config.yaml
model: "segmentation model"
train_examples: 72500
num_classes: 17
norm: "batchnorm"
depths: [2, 2, 3, 2]
kernel_size: 3
max_precond_dim: 1536
one_sided: false
cautious_weight_decay: true
batch_size: 128
Rows from block 4 of a small segmentation model, named by matrix and row number. Each number is 200 + 40 x the weight over its row's rms, rounded and kept within 0 to 999. All counts start at 0.
After each channel's rows are labels from the 100 images, of 14976, where the channel reaches its highest value: "colour at peak" is the nearest of a few named colours to the mean colour under the peak. Only what is clearly more common there than usual is listed. The data: rendered rooms with furniture.
# conv: 3x3 conv (model.blocks.4.conv.weight, 384x192x3x3, each kernel summed), inputs 0-191

conv.353,178,206,185,238,194,192,116,181,192,230,247,182,240,165,204,151,166,156,225,164,207,234,180,142,134,146,212,228,232,209,209,195,220,198,241,200,224,198,194,190,215,148,272,129,93,257,236,191,203,200,253,213,161,131,287,254,237,234,115,178,239,228,163,162,226,154,232,134,259,169,190,290,249,199,255,147,204,188,177,170,211,232,171,174,182,266,280,121,175,179,207,237,217,237,186,176,179,190,256,271,171,224,283,168,182,168,148,238,155,142,154,152,134,206,199,152,206,165,195,224,188,184,196,158,130,257,211,203,206,230,198,297,223,133,251,156,198,245,186,178,197,185,208,184,211,171,178,161,214,166,185,184,197,150,199,228,125,197,188,262,218,205,200,217,133,191,167,167,198,165,221,173,217,155,235,169,145,170,155,169,189,236,172,246,150,212,199,123,248,260,273,112
colour at peak: black

conv.107,188,229,256,237,186,257,207,138,211,264,210,161,184,225,198,163,148,166,136,222,152,174,178,218,195,190,122,177,179,153,136,272,203,151,130,226,182,238,160,170,172,88,229,181,182,163,233,195,210,225,175,256,180,167,182,272,179,238,197,212,216,274,179,176,262,240,210,170,185,172,217,183,153,239,163,223,170,263,191,223,269,196,219,170,137,225,172,234,191,135,148,190,248,240,136,162,172,203,288,202,211,136,321,160,224,195,147,239,252,207,218,189,228,165,223,208,127,258,213,186,235,215,236,200,198,137,209,227,245,246,176,240,262,198,208,176,170,213,179,90,191,203,233,134,226,267,166,204,186,237,175,251,208,219,218,256,270,194,235,243,153,268,208,182,165,181,169,211,180,150,158,214,150,234,137,274,200,170,195,221,221,220,182,197,224,255,186,214,112,126,208,181
colour at peak: brown

conv.111,149,181,180,244,187,200,181,116,261,236,168,203,113,197,121,259,171,145,164,234,166,130,252,172,196,305,231,217,181,196,218,267,254,204,165,217,164,190,268,119,195,226,137,145,268,160,195,166,197,191,124,226,176,149,152,244,212,277,157,238,243,147,150,224,136,195,207,173,183,218,239,164,209,243,222,214,238,208,153,177,294,186,183,185,180,237,219,189,223,214,192,175,151,215,235,151,152,154,185,144,241,213,232,203,236,186,164,232,167,242,173,223,167,198,172,190,120,158,209,213,235,138,144,211,179,265,173,161,205,260,141,232,225,215,172,181,252,180,186,211,180,223,173,137,214,154,188,156,292,144,192,173,129,199,139,196,239,241,205,172,189,209,219,207,159,177,196,196,171,200,259,190,265,242,244,276,198,257,195,243,213,255,154,105,204,159,245,175,164,218,222,203
colour at peak: brown

conv.221,173,192,195,227,181,162,200,183,205,260,187,186,171,226,200,173,223,213,155,189,197,168,249,183,125,219,259,224,237,219,241,174,165,221,183,127,159,91,191,215,179,254,105,160,176,239,144,169,170,207,149,180,148,184,217,212,231,237,170,234,237,239,168,250,216,200,209,164,176,209,197,242,274,207,185,179,266,266,156,176,136,226,205,254,225,186,230,142,201,157,172,225,196,165,132,69,217,177,214,204,156,98,234,89,187,166,187,201,184,235,208,284,162,252,205,145,262,213,195,216,134,179,201,226,210,177,167,248,151,222,216,188,168,251,163,172,243,284,187,252,222,183,197,133,191,233,237,258,245,216,258,147,177,209,173,209,217,201,181,220,180,209,156,176,237,245,226,248,219,236,193,143,225,175,203,229,192,182,220,242,119,189,169,197,189,245,297,175,244,238,228,88
colour at peak: brown

conv.29,243,132,284,223,227,233,207,222,209,289,175,243,208,189,161,226,190,199,142,244,122,190,189,226,201,235,167,228,231,199,245,199,282,235,201,195,201,152,142,188,227,188,196,207,192,203,142,193,223,266,312,163,235,187,162,227,178,173,192,250,200,162,165,211,188,176,227,156,156,177,244,250,204,158,237,184,225,210,223,189,219,202,245,229,217,333,230,234,153,205,185,239,148,191,164,207,101,159,218,161,196,185,170,187,219,175,182,201,243,107,218,142,238,191,129,219,205,210,195,122,166,200,193,213,258,197,203,227,248,188,170,175,192,233,244,197,262,205,182,202,235,220,211,167,209,161,222,205,186,176,336,170,256,230,145,225,123,149,127,177,193,226,163,229,147,196,166,129,167,174,175,196,132,119,197,137,150,156,160,238,197,194,218,180,154,230,116,220,130,270,221,184
colour at peak: grey

conv.216,232,229,139,223,173,196,203,153,147,226,163,216,207,206,186,357,191,275,239,235,148,235,230,255,249,118,209,207,253,195,188,197,217,112,209,169,176,184,144,174,201,231,261,165,207,134,212,187,235,222,174,178,192,174,198,213,142,214,230,196,140,183,202,235,143,233,226,237,211,233,176,168,203,176,110,125,233,212,225,277,141,174,174,212,187,213,225,176,222,267,252,141,217,162,193,189,221,166,220,163,170,232,176,150,210,201,182,168,238,110,196,180,243,120,208,206,126,221,151,291,184,200,226,189,299,193,198,205,162,173,241,193,167,306,196,258,193,126,171,263,180,215,163,234,181,260,127,145,164,169,166,191,240,245,190,224,162,205,175,109,182,206,160,212,223,220,216,169,195,232,179,197,228,140,258,193,239,252,231,141,200,252,188,165,230,179,174,239,186,211,153,202
colour at peak: black

conv.25,156,165,183,186,224,224,165,187,163,230,145,188,203,202,186,214,202,198,166,207,127,201,217,167,222,242,232,172,233,162,234,191,192,171,156,142,211,222,242,207,192,223,210,187,193,170,152,166,179,173,158,236,111,160,136,204,257,164,219,233,212,147,239,206,257,172,199,192,161,208,241,167,193,212,178,244,290,135,223,46,161,265,216,173,164,192,218,212,196,198,171,208,170,169,187,230,258,133,220,156,189,154,221,105,181,222,146,188,237,146,182,188,197,200,166,138,165,222,168,227,126,172,156,243,224,191,143,122,248,213,156,202,136,174,153,177,229,234,243,204,207,220,264,199,209,199,169,222,198,222,268,182,162,143,150,236,111,249,188,205,122,139,186,269,163,241,151,240,230,188,113,272,209,208,147,183,235,259,201,157,247,225,163,179,194,105,202,201,290,207,253,239
colour at peak: black

conv.343,102,176,180,181,201,73,149,201,201,261,194,241,153,261,172,182,117,200,174,202,230,237,154,140,179,167,236,99,216,151,265,163,200,224,237,194,151,166,207,219,201,231,234,192,242,208,159,227,214,201,158,199,238,100,173,145,181,182,208,220,162,221,207,251,264,218,184,151,240,125,218,172,234,175,123,140,178,157,166,150,243,177,144,180,228,231,209,271,169,175,190,152,256,193,201,147,152,231,197,199,179,190,205,204,181,222,209,280,228,156,216,180,205,180,193,124,179,219,154,254,206,221,195,224,200,175,153,203,150,275,163,158,310,221,119,216,216,181,268,200,187,277,187,176,227,218,272,259,267,188,221,190,252,132,201,214,189,208,168,189,213,228,190,244,187,161,161,163,221,214,202,140,225,189,136,166,199,163,219,234,238,142,148,127,242,158,181,184,224,167,203,235
colour at peak: black

conv.202,243,247,280,228,182,186,223,213,172,222,243,119,168,236,314,159,152,179,198,195,111,202,186,263,138,225,295,159,198,193,174,158,246,170,181,191,210,157,161,235,155,211,151,214,231,265,203,214,124,165,161,175,237,148,148,260,236,203,275,158,222,202,159,184,100,183,184,240,193,160,183,140,297,194,255,240,179,236,202,168,160,200,187,135,233,180,294,239,199,158,228,147,165,141,186,237,189,147,234,195,245,140,218,200,208,204,221,211,165,167,211,201,261,157,202,208,198,215,137,243,193,190,235,179,175,210,209,158,156,249,195,215,182,188,208,225,202,242,179,130,214,213,249,151,209,194,175,179,209,212,201,191,254,197,233,196,140,163,117,160,210,154,198,277,132,159,256,225,129,162,148,128,170,131,206,166,187,204,233,231,250,211,264,167,202,165,184,155,182,154,199,225
colour at peak: grey

conv.363,174,254,214,192,158,158,269,180,152,220,212,248,242,147,194,221,144,185,219,148,163,210,252,216,147,206,244,192,90,232,251,238,217,255,181,164,193,175,185,210,165,171,118,172,177,224,174,140,266,227,306,139,147,131,208,194,274,284,250,128,171,209,183,168,186,168,252,187,204,224,273,242,209,191,192,171,155,223,158,336,239,176,239,165,163,225,188,211,152,203,150,245,182,233,225,235,137,244,218,158,183,232,225,206,183,167,213,253,298,232,176,176,134,184,199,161,195,203,204,232,151,184,206,129,220,157,207,193,235,212,209,152,216,207,179,188,211,249,247,135,177,224,171,216,262,204,156,179,224,166,184,178,228,159,154,179,177,212,210,216,241,209,175,243,211,254,176,179,182,244,206,113,220,160,278,203,128,167,207,244,158,177,225,196,238,246,261,257,210,226,235,136
colour at peak: grey

conv.48,201,199,234,231,138,262,195,231,297,170,203,168,218,178,198,234,248,173,192,202,189,113,200,163,220,106,198,316,160,188,171,176,192,150,249,215,178,178,176,262,190,203,163,236,241,190,173,294,191,290,204,153,89,155,199,94,130,244,198,197,159,225,209,220,248,190,220,158,224,237,215,164,297,226,190,177,266,52,238,204,193,178,181,228,169,219,176,182,237,203,211,144,195,171,153,174,196,165,199,117,209,168,260,203,189,243,217,218,216,220,196,195,164,192,205,210,197,187,139,197,224,218,160,226,183,248,150,177,216,164,215,317,154,217,225,221,183,264,195,218,210,187,220,172,142,188,185,220,123,223,230,170,176,204,185,244,167,229,221,225,164,151,212,205,195,202,138,161,196,202,217,187,297,212,232,197,224,214,217,226,133,219,256,209,213,244,198,221,208,220,106,217
colour at peak: brown

conv.270,182,207,201,168,206,162,231,149,257,216,188,174,249,217,195,222,211,253,152,192,172,200,236,161,206,151,192,209,228,175,164,177,170,215,204,112,137,203,190,193,186,212,144,147,194,215,225,272,255,144,213,258,168,275,215,198,142,313,236,181,110,124,187,200,261,227,155,211,192,238,188,165,194,260,225,237,264,268,189,68,264,212,168,166,164,156,196,194,148,174,246,212,217,223,199,194,187,160,212,160,246,112,264,203,193,207,178,230,183,183,229,189,199,155,223,162,202,230,192,263,208,226,192,182,208,127,147,214,166,143,229,253,219,286,263,207,240,253,163,209,265,177,169,146,180,193,200,139,194,137,176,269,202,159,180,230,208,147,264,170,174,185,139,210,197,90,198,216,182,242,209,196,192,188,229,128,189,272,161,193,239,243,216,227,273,157,216,201,193,138,176,171
colour at peak: brown

conv.340,183,174,191,196,165,143,282,212,220,190,168,141,245,222,152,170,173,185,262,234,177,202,159,191,178,224,253,154,126,154,250,265,109,184,222,207,166,188,200,271,139,257,171,221,167,144,146,155,158,229,181,137,242,195,223,230,220,209,215,184,176,185,257,226,193,214,137,249,231,147,158,184,230,249,134,228,183,198,251,138,134,202,136,141,222,202,247,185,227,179,165,160,203,169,287,238,181,170,207,208,213,189,235,193,185,149,180,227,201,199,264,272,246,233,183,222,238,226,181,288,171,158,171,266,244,231,204,147,139,231,234,145,179,226,88,212,248,246,214,230,103,215,203,196,164,167,179,164,210,177,290,221,234,203,202,217,224,255,164,172,113,210,217,180,215,223,229,206,250,204,195,214,274,183,162,136,204,200,120,264,189,207,194,186,210,194,205,161,293,177,224,245
colour at peak: black

conv.88,110,164,251,190,220,214,229,243,278,260,189,170,208,187,226,146,137,233,216,144,193,194,171,170,176,165,173,179,257,200,218,245,164,220,193,184,217,212,189,238,181,225,149,178,282,193,112,207,171,199,121,213,165,135,212,217,173,204,230,164,143,158,176,213,258,137,224,223,273,199,236,231,272,169,200,222,200,109,276,215,276,206,207,192,179,229,245,134,190,229,150,207,150,127,272,173,181,165,232,204,191,170,237,276,158,166,173,204,136,209,134,186,214,200,117,250,159,232,204,196,180,218,179,249,194,142,128,288,193,171,206,221,261,178,248,246,193,224,203,187,149,281,266,273,128,191,137,165,231,246,166,217,144,166,136,195,205,202,255,223,150,206,189,244,256,179,194,194,222,181,252,202,194,234,187,162,167,181,159,244,205,210,199,121,208,213,187,192,153,226,201,129
colour at peak: brown

conv.28,130,242,201,172,201,231,261,206,199,224,161,203,209,145,178,151,164,166,198,260,230,212,218,146,159,228,170,266,156,205,215,238,272,164,241,189,177,208,165,225,113,129,223,218,296,198,130,139,130,199,111,193,263,188,135,122,209,231,215,227,198,190,265,149,158,268,226,156,242,156,173,172,195,288,180,208,219,275,183,134,169,173,189,225,237,260,214,253,161,202,247,134,155,220,168,149,211,116,211,258,178,181,290,117,174,202,246,177,225,138,191,195,213,235,164,217,183,251,260,220,152,196,212,243,121,205,237,193,245,244,217,208,214,243,191,202,161,208,154,179,235,232,194,173,188,235,268,176,186,159,232,163,169,203,121,164,176,218,227,203,171,137,204,194,198,157,208,267,160,253,233,205,160,133,221,239,229,214,190,238,256,147,190,171,232,215,200,207,203,221,202,248
colour at peak: black

conv.75,173,99,246,260,139,188,148,146,249,210,146,150,205,171,191,168,338,164,228,182,141,159,173,157,162,251,176,223,231,194,293,270,128,195,180,216,96,203,236,173,202,271,158,211,220,168,232,184,195,275,246,193,204,142,253,203,149,235,177,154,155,226,215,298,240,195,203,196,204,130,161,176,219,208,135,164,209,214,174,156,183,223,219,236,228,258,152,159,200,203,156,180,202,178,171,124,196,200,184,166,189,228,265,189,202,142,203,186,286,224,248,223,164,217,204,226,213,233,189,218,184,174,221,279,201,194,184,255,231,258,180,227,222,187,238,206,199,214,228,230,151,185,204,225,214,148,204,265,200,250,128,203,198,195,215,260,200,301,189,161,269,194,133,161,252,237,170,202,180,194,148,201,247,207,154,210,212,197,176,200,182,170,143,200,284,239,209,167,267,174,173,203
colour at peak: brown